A small image classifier, trained from scratch.
Model: 2.88M parameters, 40-pixel images, arch vit, activation gelu_tanh, patch size [4, 4], layers 14, width 128.
Training: soap at rate 0.0031, 7500 steps, held-out accuracy 100%.
Data: trained on seven-segment displays showing three digits, 195000 training examples, 9.8 epochs.
Rows from block 8 of a small image classifier, named by matrix and row number. Rows with one number belong to one neuron. Each number is 500 + 25 x the weight over its row's rms, rounded and kept within 0 to 999. All counts start at 0. Numbers have three digits each.
After each neuron's rows are labels from the 100 images, of 14848, where the neuron reaches its highest value: "responds to" is what is common among them. Only what is clearly more common there than usual is listed. The data: seven-segment displays showing three digits. In brackets: how many of the 100.
# fc1: MLP up (model.blocks.8.mlp.fc1.weight, 512x128), inputs 0-127
# fc2: MLP down (model.blocks.8.mlp.fc2.weight, 128x512, transposed), outputs 0-127

fc1.264:546500530537486496541516512487481475500532495568479481526497512519496469504527529520488512544487454506495474466465485510506520480520483458478497471515505478443497499487480529468494492505517453511489526494526540522557465543470500474502511470544521472456459492504521499482532465469475509503495495528537490512475471498509493480469490519502494528499473501437533503533505505542510506489495
fc2.264:460514471462514535532492463526534545494498482497535463456516475478479539499473469439532524506484503469510526532510498483501467516508551547523483530485495475529494524495501502525485501509458475501512507485476480499507505458490509538486477480535496505528490533529455505497451438514494485494528534519467498467527505513518504501541466501517491457504496468474481497502503501447482515521499
responds to: the digit 7 (59); the digit 4 (55); third digit: 7 (31)

fc1.252:533546496517484493476547493520547529477486524532501493511478484487536499499421515525487511518536466458520504492511503526525486506526466522470531543515486518417494500467549517516509469543492487499474514486443491470505497504509556512490491475496492482506478547528497547496487468507484492508500469484512501505498466478485508523503507513483509527510512477563512523524516496529525504497485
fc2.252:493457517529472534498459480452483447534478555485496471494492497500501535515492514468491477480470522484508527512494491510477519515501545504538487496488559477499535518527453552502511462511488479511494465480527511549476469481472495541489511563491492544520464514510527483495499518488474509473485537532485490505494459528508537538475520484505473502471490455500473488503500511479509526475500
responds to: white glow (76); second digit: 0 (30)

fc1.88:498486510531465496509475464520479486483450506501519525497492492536484517506498504521467505562560516493525523507482500486497488526488472483487526517483484554521483508494481507502480483495521502442479490530502492499511462491490441513431495505486545466488462489448503548487511503500508513467497471489512550496528470473505485487475516454487557514479495478534506532448491500514477488522539
fc2.88:541489492488529500475471499528475488512512515498478531515489504498512492538512492472503478461468477533461533443498511526511495478495523531494453501570494481477487494500467548519531490493484457510551502456471498522515505491528539492520513526491452525487539519529514466533521501538503514531490489458505496490506535506497483484511499529463484473506544489493524444536465495494457531518491
responds to: the digit 7 (94); third digit: 7 (78); dark on pale (39)

fc1.48:513510524476537493527476499494497509504514459473527467528501521467526504496499507466506482540540484502561525522453474519525483500464520492483504511464485495487521562511435547545481499486577496508483511465490484475520485473473476500524514460486520508497554537517501489532503482541484503504520497478467505508506489466510479559534498477518499463524491527486501492510486513509476478472488
fc2.48:483543480522477557473499528526519468513499535503487539511515469506467521491502490519485453503501551488485499486558505466453525459468458511510523493544506516509485512503532466459527443509466489478465499527515487519511481539516533467466469488499530469520513485502479501477513508479549474511472483489499533491477464495521508505494536504466472468486506508512490499511480477491544491473452
responds to: white glow (50)

fc1.456:512502539512509474497481506536446483522510464490525516583509524518449509493554473516495520475505512491508509495472476489493513485462464528461531480525473510517497484526482482478489551501468545512521472488521486456517484483488478551455469507516478498501519515555506487477508486463546492522454526490483488495506528490495475540497526511501500528512561516496520489502510495493535485475518
fc2.456:446518468497465527539506487493510507550503531543501467439515462462538522510472519490513463522527496500491486500530493515485478458489497467535455503497572484480486510497510491520498454500540494538476512500484506532521523522495538462517487523517526500472458504501508505479526513542466508467502511492519503546486485471496508499504500467511486449504493467505456475522468524493494517517467
responds to: the digit 7 (59); first digit: 7 (50)

fc1.75:554487520463510533513507504491498478527481515527528469550458512478553479448489540499489471496482515513471526518481470527481482465512512494486529455474534491514547469516531507510439494449528510500499486488487523477538513473477491509503508502519482507506483515502510505550505490528511514480497499518515475520500547460499525534499511467477533541509525490558507476436511496510471514514484
fc2.75:508541469459476527484492508437465507477479558542504479512473501509489514444499560504513492469508493479478490498485476528501509507524537503493524503503503500515510454496476517552480526469553493485491523524525480479469484557517498513478507524490501515495466518504466509558510535511525479510467498506469499494472499467469472509494512492461472521498532507492464478518511521491455560517505
responds to: the digit 7 (99); third digit: 7 (55); first digit: 7 (30); second digit: 7 (27)

fc1.120:525470520538477445521488535473522503479522508468507503514487487473494532495516497475506475467544515501497514493424498532489439576532496498513512488488477504489497551497479549535503468501503516492516495515510500526511485526498534474501482495525492441507478486516519509497478497470515482454510482540514493522518513511566496506499513509511510514485534556508524467502518539491460483534495
fc2.120:452522485476514551488490456535491489521498507533483528504481518521496469512493489505457542538479474505473523485565490473521547456463526468466493481553482506481508450501515462525508512493490494472513489483510508487516504493501461489486512510496501557463535504470495478520532540513477496534483507466510523496500503478434491498512499540497539488511500472471453520502479471479523497475516
responds to: the digit 7 (94); third digit: 7 (78)

fc1.27:482516491490484513554530464506485492488493480512494469520516471505516513493484493511492490503544484505465510565529460519547518517448497510497522544487549464496545484532519476453475502490499505507497511489524507510520515485532489513500503514477538533481490514473475476545507478512469541537499507465499524461521519526480518492459578473455513484544473480519501500505462455502508491494501
fc2.27:489558505476516481443499523517544516552478518488496529489499528498460509525477490497494550506465474485497508484558507458485551448480468516489492501512504544482494481433518482465480514470522481492495465480498506479531535521514461496526497468490513539480502490485496473494528531493511499535477504508490496484452524466458498495472503510495508527538488525486493526521498455480510536486524
responds to: white glow (60); the digit 7 (55); first digit: 7 (38); second digit: 8 (33)

fc1.152:514483524478481471532528540474489489515497490507512487516514523483484495482515522530546500524522479483507513548500506495489464490495493529495546490465523452518519443503489532494479509485511525444489484486565537525513525531482510514460502492503487508486452447487503486504565513478489509512452493524540461487449519493492528455503499495483497513531471483508505523479527483497508564488475
fc2.152:506492515527493506504508481545484559473537522495498520491505512509538516523557490525475507537490505489533537483508535470482494508482487478532502526505477520528505545506508487561486493458496527519466496468479466474493535527558471451501446498512481484497505496479460464478460460473462530485524540469510531496473464489489497497476474503518447499520474510496511472490496487491490496461504
responds to: the digit 7 (100); second digit: 7 (58); dark on pale (57); third digit: 7 (35)